config.toml
arch = "wide_resnet"
model = "image classifier"
dataset = "rendered roads seen from a driver's seat, with toy cars, trees and houses"
train_examples = 36250
image_size = 48
crop_scale_min = 1
horizontal_flip = false
translate = 0.12
color_jitter = 0.2
targets = ["road", "vehicles", "line"]
num_classes = [3, 3, 4]
norm = "groupnorm"
activation = "relu"
weight_standardization = true
depths = [2, 2, 2]
kernel_size = 3
stem = "single"
avg_pool_shortcut = false
widths = [160, 320, 640]
loss = "cross_entropy"
head_dropout = 0.2
init = "small_normal"
residual_init = "none"
optimizer = "soap"
beta2 = 0.99
lr = 0.0034
beta1 = 0.95
shampoo_beta = 0.95
eps = 1e-08
precondition_frequency = 32
max_precond_dim = 1024
merge_dims = false
one_sided = false
adamw_lr_other_params = 0.00083
steps = 12700
batch_size = 128
epochs = 44.8
lr_schedule = "cosine"
final_lr_fraction = 0.01
warmup_steps = 250
weight_decay = 0.03
adamw_weight_decay_other_params = 0.05
Rows from block 3 of a small image classifier, named by matrix and row number. Rows with one number belong to one channel. Each number is 128 + 24 x the weight over its row's rms, rounded and kept within 0 to 255. All counts start at 0. Numbers have three digits each.
After each channel's rows are labels from the 100 images, of 14976, where the channel reaches its highest value: "strongest on" is what is common among them. Only what is clearly more common there than usual is listed. The data: rendered roads seen from a driver's seat, with toy cars, trees and houses.
# convs0: first 3x3 conv (model.blocks.3.convs.0.weight, 320x320x3x3, standardized in use, each kernel summed), inputs 0-159
# convs1: second 3x3 conv (model.blocks.3.convs.1.weight, 320x320x3x3, standardized in use, transposed, each kernel summed), outputs 0-159

convs0.195:079119147182149146092117135164124083124140110130149097116111091162163126126160136104141138114103174118112147158178142113146166110103158168162112107111120177158115092142103186134108099095118126079127119127155160148139074154129151147169169146114128171129127148113104131114142139099123140139202133100123112124134140111118112133096127167137126139159076144097099144193111156115144148165108137137110139114174140146149150124121124088128091119133160152150130146104130158099117098103138125
convs1.195:119167145115133114116141137135166133099145150151110126146145151102117130086174165108122159110099098123133138072121115131122127136161125119133141104122150183140151135114109117115153132136116131113138121093078092113091108149124163139096129138144145188131172108122132141111144178108136092152124122133173144117073134138121145138114132093137102091138076106130087132164170201131101172152148142130148130123189093097153130109073097121132159117149103141159118120095113135133140113133111116
strongest on: straight; vehicles: two

convs0.68:126138110145088095177150127156126108125092157080114121156106104101162134092134102112078121125117123114121152131130148162136105157160137079100120096137136147115137127156134165100146154127150152107113092109119177157130097139110107120159116127123176101119144150142125117109153108148154140145131119145186118162149144134116124131139120115135159101160109146168118122133111128170129167095108172122121157112138143115138122071133134105089138156119109098145135158151124121121139122103156174
convs1.68:121111132120132138134131128110141125103137136117220139125132127110125129125131110131148117148152089120098077152108114119122135126107147125118105168130142148117165120145150175123108113125161160119098181132108149153159164145167155152113110128143114094140105115094133102150137164128098097147128114144076103129104140136069138124151123175134143164102111103124109116163147164155183146109132180155138119158106124090181081136143156153148135166127116138149124158152134118168149126041137115
strongest on: solid white line; bends left

convs0.224:138120108153123132137172066141132118136139074065114109133104072131119108126142126145096165091086109105129123098161128149128165150184193101148117154143115121155122129112124168117093155137113114095110059135148176145121121107134135142137124110093086178117141143115143126126126148123128136155141133137128129076103144136180127126147150129142145120129203120159160138097139138131133201136145117148128148123148126125129144196114142153135101109104142154134093078096119128133119151129139151
convs1.224:181123101135165131139195093126126123135090102086121148070153118172136094142107168133142177146024121117105104147147101138152128123172128112130134125097131130122101135086123127118132133132118127117104100158135113107077118113157134176117126122145074167082130081110116159155123095101109173147149147087140097105113111157091119108117164134132154113114118140090138110127138154195131158097150149121132124106121118109135171109130138098138117153148132118107108092114147098125164148145141122
strongest on: car; vehicles: two; solid white line

convs0.128:101136130097091114124141144174144107113117154155117139126150092112116155130117146152121150080100170121107128073091131089111148121120177168104121133101107095097134106108114124154114133127101120124102101139162132164146109131135169187102076116155114115144155120116139138159165111139103128095125131132149151106134161115130159164128123124144118080160076119123134134101144132165130116145159127126117157123129130137173115118101146158158132190087153136089226142122100150167117121161137132
convs1.128:130156130153111165123153157091101139164127145140140141161102121130132135104164130115155128126114160165075135116195138147093137132146103161145125134115099178135134105161143120101107084107126099135142131150119099105125125115100107122091145077134142119120180135126157106135118156151129138118134126108117093100139121111141143126112132137124128131139110072131132151166131175152155117122132158144129120103126158153164126114212082136123114124149136104119124127068125141113119145144136132
strongest on: bends right

convs0.136:111129130139146152137107165134087106139114116162153140123162130092102155136124110108150141109144144144093116110148182146111119148104186127146132150145120139101122134125132167131162097130172127125120145160117096151122121129101113126162116160101161117126080136142123109154139130106105143134134138099148129068107139148077157158113147119121154139085107148118112146137134147123110125111129148153164112132155137096138135115162094097177077058124109164123162140138169125106128177073134103
convs1.136:112109139132167163098113085139124128123126114093108135102230035104234163114193107138135103104200182133157173136147104119138128126137135122155120113142145158137152113131137124158116089163116199104110114132142124158102144146114160134120140080165116085092099099164099125112133116103117088105113142130132136112073167143141127114117130136111153113119158142092128137131103127154127168116148151110143125155122189136151120117085103090127119151119127132125143129152112123124112103124123127
strongest on: vehicles: two; car; bends right

convs0.243:094165083170174134138160123132097136128149121128166133107101148086154136132123121112069144136142148137116146109086144102098077132121109115170121111154119115134110074124132142131120107054113123104154113121111133135123098099147119126131165137110178137144152116129129142156150169176108126114159113136114134118112109125109127119147137129102092160130134167143112137112166142133133134089114114146132120086122201101156100118140145142104145074131110133091132162145100109111136145159106121
convs1.243:139180173181132132097156127147133131126163149152103138137159176123125145116087146173121107131124108131159169140116100094076144129131068156108094132120135132084111118122142187087145096141136135151101110100141147163070114144124144102124106147117107147142127115106152123152129160110137127154122107128104136131156129123113116107142156109139144115125137144124140137098130114154078131136131068114103113125137126130119129095122084104090087097124128131140146053134090116137156135160122137
strongest on: dashed white line

convs0.228:122135118149148143128134105118140155132121115109143146154120141054097141130095139091132114119168123160127178134126147141124145168100133091134149171067135093133132149153112096149169066151137138109158132142130176122121136141111055091148119101139147105109119180116127137141104139123078131092139096109147157170129144119132157139121099140085136109111142112079124150087125099129119100086114155109156150095118140143099155144142122162138149117117101099145157148137086101137161121122131141
convs1.228:103180119193127160092095159153143137165142152145143139115162154127134149144120120136149164112136125163129131132108136138165152118173133167101115132188122106147157146138129129153153168118128092132151133116125116088150121119121144130137103149106160151135123142114167105146092151131155117142162111147118148172030130130144112176115147155161119129113133147175108093146121141113116111120132091167124139155163139112158113147135141131127154112144136125114134131129129082109149123144155102
strongest on: vehicles: one

convs0.88:091110119161150118134104153168134109118121164097114084150175075128102107088105170117146165115110094147121144110124168077133133163126122135129134127105120162120156111121090119109104128152130140123175146133092145143109160128135127142151129140123130089057128151090114156122145116095136111141112137134131144120150162133115115166145104064096128111141068127135174147097125148119119129083141186126119108109117155105143144120193162096161137188158114158115124145155188169150124141113171116
convs1.88:081105082119106148156168129104135123111140150121139140112170137125200131125115153125140124154118136101165082089143091181124092105158134115152129180128146164158117165125130125119163135094092123127118135115158094148116112135166116165139121093160122119127115110133167123089088167114126117108160111152125118101133174124116088140106101142143151095117150148116131113105098175168133197130132138097104141114123188166121152165129088102168125154176159123098130135140102118128151101084136093
strongest on: line: no line; bends right

convs0.98:109121140083120128131131108142130162114125102087108112109150119058116110139117137104087086134139164137151124095145109153170122091157104119139147104109154112132107143118127118152149126139112131113126107140123147155101091113095108084167143128137169070133096106120167092168136112122116096137106093150109106143124120156121085136088155108121124121117169104086160143131161100099139102130133126104162129115145103099146149133130115137092139103094151094105164066105125147112120139118137122
convs1.98:124139193162087139136112124162133136190151136119119134127125145138126167167137122124154175150147112115125171173157074096140081155120146132148163109180152124116114129106148145152153167099140120121159141121133137111157139115114122111117143131141110118127087125119098143108123128141138106127134117119108150132124114110154120075147129172153138137127103100123115121130128166120107149090162133136112101114085108115106151123096153134083169149096121134121118120133142140163104081102149138
strongest on: vehicles: two; bends left

convs0.50:120100100143122104124140113133188104150137086119115128125171179115102170130116121159103144124176133116142144098161128163144119152122104122120130119142132126177097134110109123132112168144171092070140111122102084146191109086137109113138136121113114141138098094138102160114137141127101132126162141124104107128118138159127118108145129128098136124130126150122140134134096127099142163075160134134146158145127098159103139146102124146171158147124127140107127164086082110153135090107155117
convs1.50:123106131094138175110136114145110137132111122111106146119086119161132139121060155100142176156100111095105134073146157113111135130130125112104128115140113128173124126147116131138097152128129140160125108078166097140111120122121142118104134129119106167114124108131112106086130121133131111163144126083112081130121108096148105095120127094121126105133128142104106131151093163149151143126120090122152119145159111120131080108114137163068148104116121111074105118074097142102122118131079133
strongest on: bends right

convs0.73:105123106108112138147139151109144120105126128092088104139092171153128122145140146137154099161175110128153093110113116128107130148096133137146123127148135137133154122119141121138118079133172103158103117082102135116076104150123132101120162108142106127124105130165106148114164122070117098133123107115129121131137130175116109137116179147121162136136138135112084162124144120135110103117131148113149118123159184156098158116103131139124135111152122097127144112149095150121155100143097123
convs1.73:113114124113137139173189154152121138154134160129167091127208116130172148168137118142148136120140111115097149126111147151148134115135152119166152164145133061090140156093193135143147135132081112141155142134157156112124127159153161169145116145112126138144173125151102163132130130124116139129122138146109142152140118132113131135091158177165140155164087139126126118143122109146157114123095123114150126092122169106161138176124108110135104098111125113141069140146102111097118175125129146
strongest on: dashed white line

convs0.201:173136110122127108140107119135119119155132141116146129150082112112123119140152121128126119149127114142136126099154129086116126126159118138156086152122181117148138117132116168144123172150154138138102130112134135143187101103118134104163133139143126098122112121096150152135143118112165116082174142110134130106163114117134175067182123138088134145142130130159101166123101113124130118053160145166130168118112103151169053135118110155122099131136156161115107144155137119146139132148113151
convs1.201:105124061164124151124165147129103119069124104123134128158159116103123154101106153116133141125150137085123097065131129148106149133145148089110108115104115120125154135141115121180149185102079122108154133114111159076117098133105117174121133114082133165137129119174131082111131080158122126111107073100080138125119152133094126113131168124151151118114116151118119132153090156160098133111101105105110114162110183146113131090129092099117107126120123088134136072108139133087129130155127136
strongest on: vehicles: one; bends left; crossing stripes

convs0.49:118118114138101160092136094144085120126118143145150152118090139143163136164108085139115109122140114129119110108101148090074118122147063114125136099144119118131144106132139134153118167132163131134134131117176125165075126151124178144108116129152105132136125132139152140133124157099097100135084113074074150124114146125150122127137138163126144125136154128102119126144147114142117130102118138132130144132117128142109097140119097118137133150119114094120114125107063118125151144130096122
convs1.49:132084142094138109139151146139154117092083145142105142124135135154130145122099133098103129101136123135103145115122116141152115162096143115113110112129139123112117138106117067134136131147141137131151153113135135131092126165142109148151132104113129161148132151119114095118134135137131101098148146146089155161100109087116129143158184153173100118124116129115118116131110117122159096138131129121190123121115108128158093131125136117109131096101119137118152127095103114133152100099100147
strongest on: dashed white line

convs0.69:124150145137115144130133089113099116112153115111145136117125064100136147124162083103125126126126146163142141079114136147151136166105189119123084193126129136117115129127128130180114113132111104105115116100101121082187136123160114147120116117102100129110146109133148141089148132113144197104103127168119127148155135130154080148160156165109130150144127126154090141133151158172113141097125145127164129113134152110142131159130126143115139130118087122110133128106100157094129095101110137
convs1.69:108127146111102128099136140106130134072108138120141093114155138124145112113095137106133109084120124139123152128145101142106097110110152133139097124103129139141164088153091146165163127129155163120101126093124108176172144075118053146103130065129143154095160091108114150131108116151153085106132135127143104134092116120121134115143111116136089104096103100126097150143126113158167138115128092131150127120113137137096148112106082120087123107116121091135138131121134110139098133148172139
strongest on: solid white line; bends left

convs0.95:127112119140144127100104073141152102117173041106141138130164129094082104087144104157104117117126116152125090105159121164132125141177119125171149113122107134154146109137136121104161120134125115092147075115150140112155112112094119126173127153117098133125081129111132133086168125128079113192094119129128104101100096126157088133130145113112117131139165125093134136182177134107136137129127112111116119127137134134118108168097136132110098115164147153138119132112133161122148137137140151
convs1.95:128116136152102132130078123098138165139120162141096147119152150164142148190080173122085143126129136114191118124109082109154118130199137113108128109107173117106102095148111128133149183157097096131188114134112137126134124137110101132165142131092118123100131106141104142123143141126112083129093128109113123111121121125143124131136126111135130095114142142136148149115101160115105190145139105106118125153114127166159134105093135123121136125127151103119142125131146156114096133126123129
strongest on: car

convs0.191:088120115107112087114145154167139150132139126125078107144142122166116167140110119134153151104152106132122132097126180118181150120136104133092109146096071151149160099197107139138162106120164143120086149129074118159124102129098106142178140125105144196136127125148138123169134109098117136162178156166155118113179084134136119106137105142134114114110118110099139109151087166136089155095116151130151125128180140115178072127115087126121105115125129118162133126098127113137099123115063123
convs1.191:152140103172143132126151124132128177125153136166135119140141109149143159107120159158122127163126116134092154143103140178115098139148140123131169166125118086122129123148111118152103131088119096136174140140142169151157142127143116082126150132120123114126129138138139124149113156095075119115150133135116156111120129143157105162114114104132152126113131120155111116140109102083119114130153125153139128070125138143141119117150137136172096137146095113103119122125127153108119185110202087
strongest on: truck; vehicles: two; bends right

convs0.52:096123153119086126137152108124140117140141127127079122135146153109150117124112161140142150097130116138110127140139114139101089061104143137132137130153119171124129101095115116151087113144159091141113107140111119083101119097108164129125122141123096112115116134115130117121134101128137142126144141164155118138160109106145136120138106182091147187164136121129129105160139149106094105161129145169106142158100120129129124163147132113136134147144092130146125125077147131075143123117122129
convs1.52:147112104098126156142107132138103134144113109139144135115144115120106129114142096142128151092133143138089134113137109119114146156112132118127134128130139128150133135148108145106126141170135106126169166100140134158143162122098096116145104131110121152133133152126115097129111112141118141110099106108123144129079109129122121127157126116149097116104139114120106122155107122127132148124116120165144123130100113160153128111124090096075151132136142133144109131135142144165128123128130099
strongest on: double yellow line; dusk

convs0.45:140139136145117131130137138164147133115081167124096124133157176134120097127119138145090155131138150138183158130110134160113148126141137132098124143138134108155098102136058130117146093141154159081130141116129125126111121123140118140114122144156102078107115134124118177115132143136062113139136119146175096067110128148086115135104108127119118133119123153068136162107135116144136135152107139150147101097155098112099139116155126115138164146135147108147123120119128134116141097081166116
convs1.45:130134114107123137108105122091097104139109166127141147138128163123143110156125121189091157198135106105167116102165135118158115132149149117081102152126114112151123142090142147132155179126126161151091167144151112140102124123138137153179124169109119124147145151148139116120165161161135084121124096094113146128132153156134096104137140167144149137107176111125152128168141133110162135120125154115197137143174147125179147150161162148138139160141168145140104167121118168196133138141136128
strongest on: line: no line

convs0.204:136123094087130150080092140138157140107089134107153181120130108122116167157140098145135124129132128124111141169134106120152106108126137105160137116149136156143164133183153120147142089134136144175144091164138146142134187121104119165088128122145149130140093125115083123130108141118084107116159081075136131161098117133126148148102137134113111102109141110144096119168151146108123127085134140098113122147134130101151099083061099120141106108150145159141126157128124148103078138152078162
convs1.204:121136156139150114156108108138121128163106118103134118104097118152137129140117135138142154135126088127112102187198126153108125102143101091111126123100164079091130163168140167111127118151133129110165157125145121090119135172154141109117085160161119106154153131157115078134096073160148174077135183094149132134112115146129156115146114125141131129133117120140122132133129106081143123171122117107155111144108134160115139151131116126094107158103078082147134137145138108091098132144120132
strongest on: car; bends right; vehicles: two

convs0.139:130198174121146121134102173155138157109110139117118096126147118141147158099179154134147126155134126190120110094152101138126101130167125115144115178100130131074149132138147133170140118103094123087142103134124136118167117201133135133144139155114144148105111128185125142127156119112114144149137112158110096120177128112100143113115124144150079111180082157162114093095117175108093130130104131084102118106138166131104076139137129107121079128125134102097094127104130113092106099112108135
convs1.139:078137165151113140131147136132120085113123121127109140153121142125104189112141095121125113132156110111139102110100143131073139128140130122114158135102133093122133124113105149131116118120124092137115111117121115108101123123134133139135126125162120135151118111104146108123150090115132106123102133096131106143109121158178111136145085185093159192124139123118075091123129107132158130115123096166142122096148175128193152077136133121107163155066088122114116138138155141114083124112066103
strongest on: vehicles: two; bends right

convs0.1:122111111127112149131168134111091117112137097097198078087134113126109130133120145137123148141089142155146156177109129124124140112155135148124134114096166147125133078135099119106146125100137155133107128143130158085121153170136085148121161131161104132140130109104160132109195139150160129145120154141156149139139117174110158117122113130152123159130123131168139114114091055104127146093124102104121130089144137145157119139130101121152122097160086093090130111143127100097132102124118142
convs1.1:117154115151122129115124116155201129073118114125131161106094115113119086109169121097108093146149145151147110139129159099132139132108135109146155082115145174103114130088140139134103108120142119109114124088103128143132154118063130100110106165115128130163106115101111090123084135140121133122111142198129138146126094083123148160158094138098093128112128104128156113145139127093071089127109123089079100168158107088120095145080098160122074118120115154139114112133112131135117085133086114
strongest on: vehicles: two; bends right

convs0.232:102202110116154120140077119135111111123144144110120139113131106101121094128124113178117108104114145154107111151147119114134145110137151144198094132160140151091126114137110110148115101172155145145115137138110107089152112139148135148145153138087125161092114111092109143153107144101130126152117156152129079119097140131127113112135140146118130131148140134160117082150131112121099102114119092102115124135122159113159069139117070154147111106110097090118094164168148120056104050099174114
convs1.232:086104081166153105104132128102100107123128136155155149111129129103125167090202092142105091065104135150161150093137092138156095122146102123115114118106121146127089128139086106179154089134088178123106087049119136128114127127123098100124134145155144184125103118130157154112122109126159137149062130140093119098093151119147137118137159102122164075108155084131121156155107080112145160143123123166144143126129150139108111161106133130124145103119137132124141140131176098133118122152152108
strongest on: vehicles: one; bends left

convs0.2:141140150132137167109130129157180111112118153149137136136138166066109109140148112137133113151107119137120148123141131143119183121128152157133159181106144076157138144121111193124166163140163139118097179111140171107105148157135164119147155128141156124061122111089138134125123138107098147112102089084129153117141132104156088116169119162123144125104107109117121124134110099132111087101098138124097095075124093122142156153141103109090089110149129114115141147150192119119123064105142161
convs1.2:086126099145140099142105124160119132095129129152132149150148148098069141121099151126131121134102097156142132120125104115122132143117163161145136110150126170144124156140145119122104151124097154126166115130112125159126106110103116153105131121125152110162130155155118102124095091104121121078101122161100203108150238150137126174136088111117117133108141136150146138132119149155112188169119121114148145107172167090116125099183141144160174148141138099134136081168147132147108127128126107
strongest on: bends left; crossing stripes; vehicles: zero

convs0.149:105101136149173188109136151144123092097142105079116148120137134136116114116115113108145103117106132111140126081150122104095128101123113101118148126149111115105104107147123136111179165125127135115123101097137156125156177087109103134141164138110102128167147152154118159067170157095162140132104140160189111093158117091176109125147171114173106128141136154118120112101132126119131165167135107108099104116102130089121102092137127126087146152151159154114156159124161110114156170143139145
convs1.149:143128195120129142151112085136154121162131132123150155100102150129100146153140121150130195103135177106166134123190100110173135155125140163134153101110110156116126116089148176125121163153147141125166109151173142094085151105137135120089079116137119121123147151135103114158101139138113095147134167141127165128088174140120125156101149166145125136150099128139153126144165175195172184078140167149132129165144114113152172131106111159149150136145064138147143118108145141153144121143145199
strongest on: car; vehicles: two; bends left

convs0.76:161107115138114112120179151108176166163102131135121092170125151079107171134124125088095128157097159152120164147142111155067111138164126127130102134125118133181115153139135133083166122151139151108146114131164174142162149115173153157086105109144137141121095097124137102161149154179117136109144103138176119136156172135110171102119133108131151134139149088108106104100126109178153131087146091136148093107164108083106146113121128142170150137152121120128153093152116109182126165117127182
convs1.76:076185118122129116124135126134078152118129126108128097098083166156070117135143151144151136136113154108125108128118189106133129113160113146125127120111129135140179125105105129125135129141128123126103174162084099197125138094131143098187139160151103163128123161148112112160134113132145083143123125121118110135159159132136127146088100119094155119107152124141127165122141112162112091130134108156105120184138127114183086111174138151072132126089118130152113149134159146112105129143132136
strongest on: bends right

convs0.137:148120144138155136074148158132147103102146106107118131140143191130104139131088130119121115141155111144112116121140155096117110093133106147149131114166104117153117099150126156109144134124172104105138092112134180141126107167130101149162162140132121161120184143077128153129149149106100164104101144065155046168176099124118157119176113133140132116125124132137139122091092118135133138119078152137120123111159110117134106120110158098092135118136146115101127113118160135102129127129146106
convs1.137:165128129183086099125112106140148193141113105116150109129137085119107116141182148090115154165145157163125147162139146161129143123164143133149147127114147127127164160102143114154137140110131115146132148149106111115148102136143127150197128124153108104117132098183141096165155126168073159159187110136163167117156140134133172155118183110149146151149087146125159138133131133130137136099123117146160128103089171123117130138094140150114101147163131095129132150110136112103161162128109153
strongest on: line: no line

convs0.260:147165127121108125134157107110135153143099116130128141131143140117144120123127125125134159059144138132136140123140131131129130139137167101095077149105156131097122127089143103143097123147116087160101158148152105093132171113078090112167127139115118144157163118119119131096122103133121137195137111136125164108168142116160129139160161136111123137120171140081104123131155129106094147149104139140097161155129131139157110172126108144092126125120118108142128099116121109070118142113096109
convs1.260:147148171150158129135114133141116161139135131122128185129109141156125122140130136125142159123109133145093142153180110135096157143125148124127141151114132115117123149116133167105116152167152112126150127111145116181129157109118139183105094107135122155124097121086116114123122112155119139176130145151114117120073092115096098103134127112113116127152135140141095089141103106145119170131106115092124086144142106107118123130123115139094115122058131115163118097135130093137140147091182125
strongest on: double yellow line; dusk

convs0.58:151105143113162133125138075109118151122109147125104196164108168085113115117126093132111109178171101155094102087147154145133136116141141115130092137143141121180164151104136161119159175120135164091137128114105134150119115165128113146133108113135116108112096160125126104122095140115109143074137142097136112122119109112147134113131118137128116112107129159123111151137122110111129084100140125133099140121105068154116135166143143137108129144172134165162137146163128087166152154107140127
convs1.58:110133155114155146141154171157131085100140157147096117182140125093169149162119121106163128160127083109152084071120095110124165105137138127100152138112128145179070156084134139148174175082141176166124112082117125110111116118109118102185117088120161099185151123117195136109101126166129113117131136140125085133118124099082117128155141130147125191136152122112135155115109150161104124149133139122132135124147084110125161116115144118129123101142143068137145093138095089126095117106119123
strongest on: vehicles: one; dashed white line

convs0.215:142163154163101138103106102123116155133156128090109135144112134128149108106175144168144131118112132082145119111122109116119155158109158128120122081102121114150093121113128155063134157129089144093125116170142207118123121131129123138115122120108120161148129093101152130117141123156108151116154142077171126161108158083164143110111139124126145123140129109114127103174104191108134136118151173135152153104146135148126137146174194130127115167137147102092128163149171131104154131123118137
convs1.215:097100118108137083116154142124132071093122134142113121153144138132119115131137103103124106107121104141155152091118137144121139074117149162137132134153115116162121152107143121111160119101133115137173101102117115116125166117123131122080129145099159144147168097133119120115144108126145125126124122129121146111147142127109068119159139074129181108118120138130131142164145153193103179132117122148119127169092123162177154123111106137131210154118129164154147117133135106170119176165137091
strongest on: straight

convs0.154:123123138141146093121105150142116124126122133174140104108121107106111118149124114144112148135122154122125130138138120078154187099124143139104125139080109077134082142110061143091169112156158130124154153120148144115164153099128147122138171158129120138142133090124131166197144104103133118165158078166107089103104132095117182140153151091109116102145126114155138086108158131125106100110155164082111119117121152133103108156137150106142097121094106103130156143151179109085074095120114108
convs1.154:162096145143116147099149122177093140150139155129129096142130179136168139122175152170112123104106111138143137125143105172158098112157125125195137122123112131152138107112118098144130137130100113114076097125148129104107145115132119103143108107072134161117102130158132139124088175141117103154122162119116143127120156167126167079126137141123142076164150148135134144138125103126128100159151081152101120150184110135182179148140145111076139110109172141132150136102114171150116150108129135
strongest on: vehicles: two; dashed white line

convs0.57:088152139145144133081146134122118117166103103138138111111107091128142138107090112128083146095130151125104147140136126162150126132119137169117155145124138148136109144166108154127121079095088158096123114119151067097129105147093140113172101128119191145094138146133097137143141117132064140146102132140083140150138107088125164154151135107124123149140101174151125139127128152104108164141093165179157142174122189138106096147190122125095161115095125113151100183134160143156138135112129117
convs1.57:129133136115132147122089139139158125142095147143127092149140097106118110089147101093097112135137081125108075121136159068142121113115135125117110080205163083127120138146100119138127103139149067102095138135145113134138152130133141086129166125111144128130088126113136119113157132140088165109129123116089144164179122099113125121164102106096122121157154156129125126158145128138125149145111109191148175115121146150085124129148121115134165156147135120119107128163121076211128113129165157
strongest on: vehicles: one; dashed white line

convs0.210:172150117174117113092146129133114126110161096114118144152157120072093127119095134115092154141139135168127134144122113133172169121107134142108153135148096081134119125164132122121117145123105123115138077107121122116129167092108149139149123128157125094155129142098112109107100117124114128114100119127097123182122135103172168117166163098109113149145110123063122146145143159107123075139129164163129136161104146083123147139128136151135119125120116112117113085135107151156119122134170112
convs1.210:138096148141133097137159157124121147122135150168131139178115129146188177132152106121155147127138101087148080166135167109155102117160158118103105134155170123163089124128088114112132155123116165132120137139120104136148153109117106123128123121137165094141151093106161146151111147095111134189118108137112128122149146106110131133082132089138145090124114174161107104120080102115109129098128113137121149105179092113176132131136132163098138141121116124108110129115156111171124150127124091
strongest on: bends left; vehicles: one; double yellow line

convs0.38:147066162098122156126127120137134126140152110133148133158112105145139148093160145119159143148132132133113152142119121102130100147135133126146123111116148122160153121181136129118131122123118147152102121155120157166097156108153114168128045152117103148105092145110154136137133119093138145167140098117115145135117131107098132158111119150115122126088114133122169110159116129114119124112117098113130117114124129120119072096132140130142053089147126098104112066118176083152118129125096144
convs1.38:139121121088136102075160117158147124160155119124187154109104088112105087120127120144121129153102142125129116130108055131093078126100106138091120120159100096177139115124127110144111127114104110135129151100108114148101066170143127138116195118138136142124085112124142109121107124139125108143167133167131134148126113151124154138138125159117107117142121104133117149150139127151103111136112139126129135128120122108127135091089128151121108116135096169104126093115121146133107117141144103
strongest on: dashed white line

convs0.187:144172144101129163114098124129126155163097144150097155130122147131144099129102100144148150134177153169116096120122103171135120128126139129150093134149135142085142142092159126140130129111156106169093142151150159114162105124138119144137128145139117173119103102146130094104124098150169145080128148107118100098154129095110124114064141101148138118124116183116165170173123135109135117127122091139143160134119155132093095134119149134137123102067139135138175107084136111126176114064090132
convs1.187:161129104133130094146120155084128121124130136128141131134124124122139137139152140178080131136143127071134140170129119106102116135067132124146133135120141117184117104104102104113122107163089127167116114115141101112147104106167086132138076104113128146148113136120148133140121145136161138134097148125117144127091124122125087170123098120124093105122117122136109110091133076093116119130134162086080135123111126108088070138134140136147091152137187101204110130145122139140214089134132116
strongest on: vehicles: two

convs0.214:067165118126090179160104144131132143138110153158125133137093123107137102140130145205132112099107165121140142143145106092122131130111116131137100117160092162156168137153156142086136109100151122119144108141129139134139118090163112166143156119117136120123170121127089162121099177148103166162090150127127106132139112120152087098158140085123168119106118121128155109101129137107105092181143109148119130104185126120177119120139122115076113169109101143143145135130132127118114115111123111
convs1.214:094083119145108156104130123161099095159114135113117137131139123146129125109128161147083113126123147135098134106122108155145092078111128095167141144132178155117126127136100128112151121141142104103111134156100148137137159137147151152098162139140116155129122157119155174116089121132149135141137143119090133156116107142099122125128122116105149138118103100107120092123108105139211155205145128138101175142103149106132092124152146114107155112180140121110108191170156143146104084125173128
strongest on: bends right; vehicles: zero

convs0.29:089136160113125166146093136133105157117117080130126134140104146114133120097129147117132119122184154120102135119122155143128139110138147083147134111120089146092099134112117160125092102112131116117112131140099132124138131169104135108161150177112153096077104153124136162131116089103127102167081122166102141105126179158116093119144148171095130150115141120137119135152122159132127142114115145128114080113117148105136137100146112091146116115106120129078120128147155170123159136088149125
convs1.29:156111108122109153080126099175105097142088147110135106103159092141179126127131103132111133087092126095144126151144098095146104161091142094109105137138140173102182100103106097136136121161139144105139113165112118165123122151159126143109130096143104117145103099105132136115155149136088095161145079116139160090122101146163116139145083125134148082102123125099099106121125141154141187134131095100148121136135123147170110145150152098115145118160144121103124170096072100148136194126141112
strongest on: bends right; vehicles: two

convs0.117:080072095137121113117114125167140110159085131155126137145134128167122106117169175089143166139135122105129092096104128100108164094158114146112182111132102135110098081126113171178112138104125140109131097088136124141133132137124110161105133141135118106091152152139152161119146126150118134194106129149190135104117175128150117118131163111159124144115106129123107131126105159162077176120122166153135122124148132126126092112122143114149184158136129141086135137139117144134142158089176133
convs1.117:117103114095131107168136123129155147126156135120154130122159116101182107111114102151115089113122135127185087162100101138156161118116123137140125123157146130127123127108150112153146113075146113139146122124135137129148169139180144120126152106156112091123122128115126178118146144115119128115074090131128101155157131146152135170098144138124139099120087150123159159131165156147164181178087152127145124160109150132118169165140142113160189141163117123143144150149151121184169177152136107
strongest on: vehicles: two; bends right; line: no line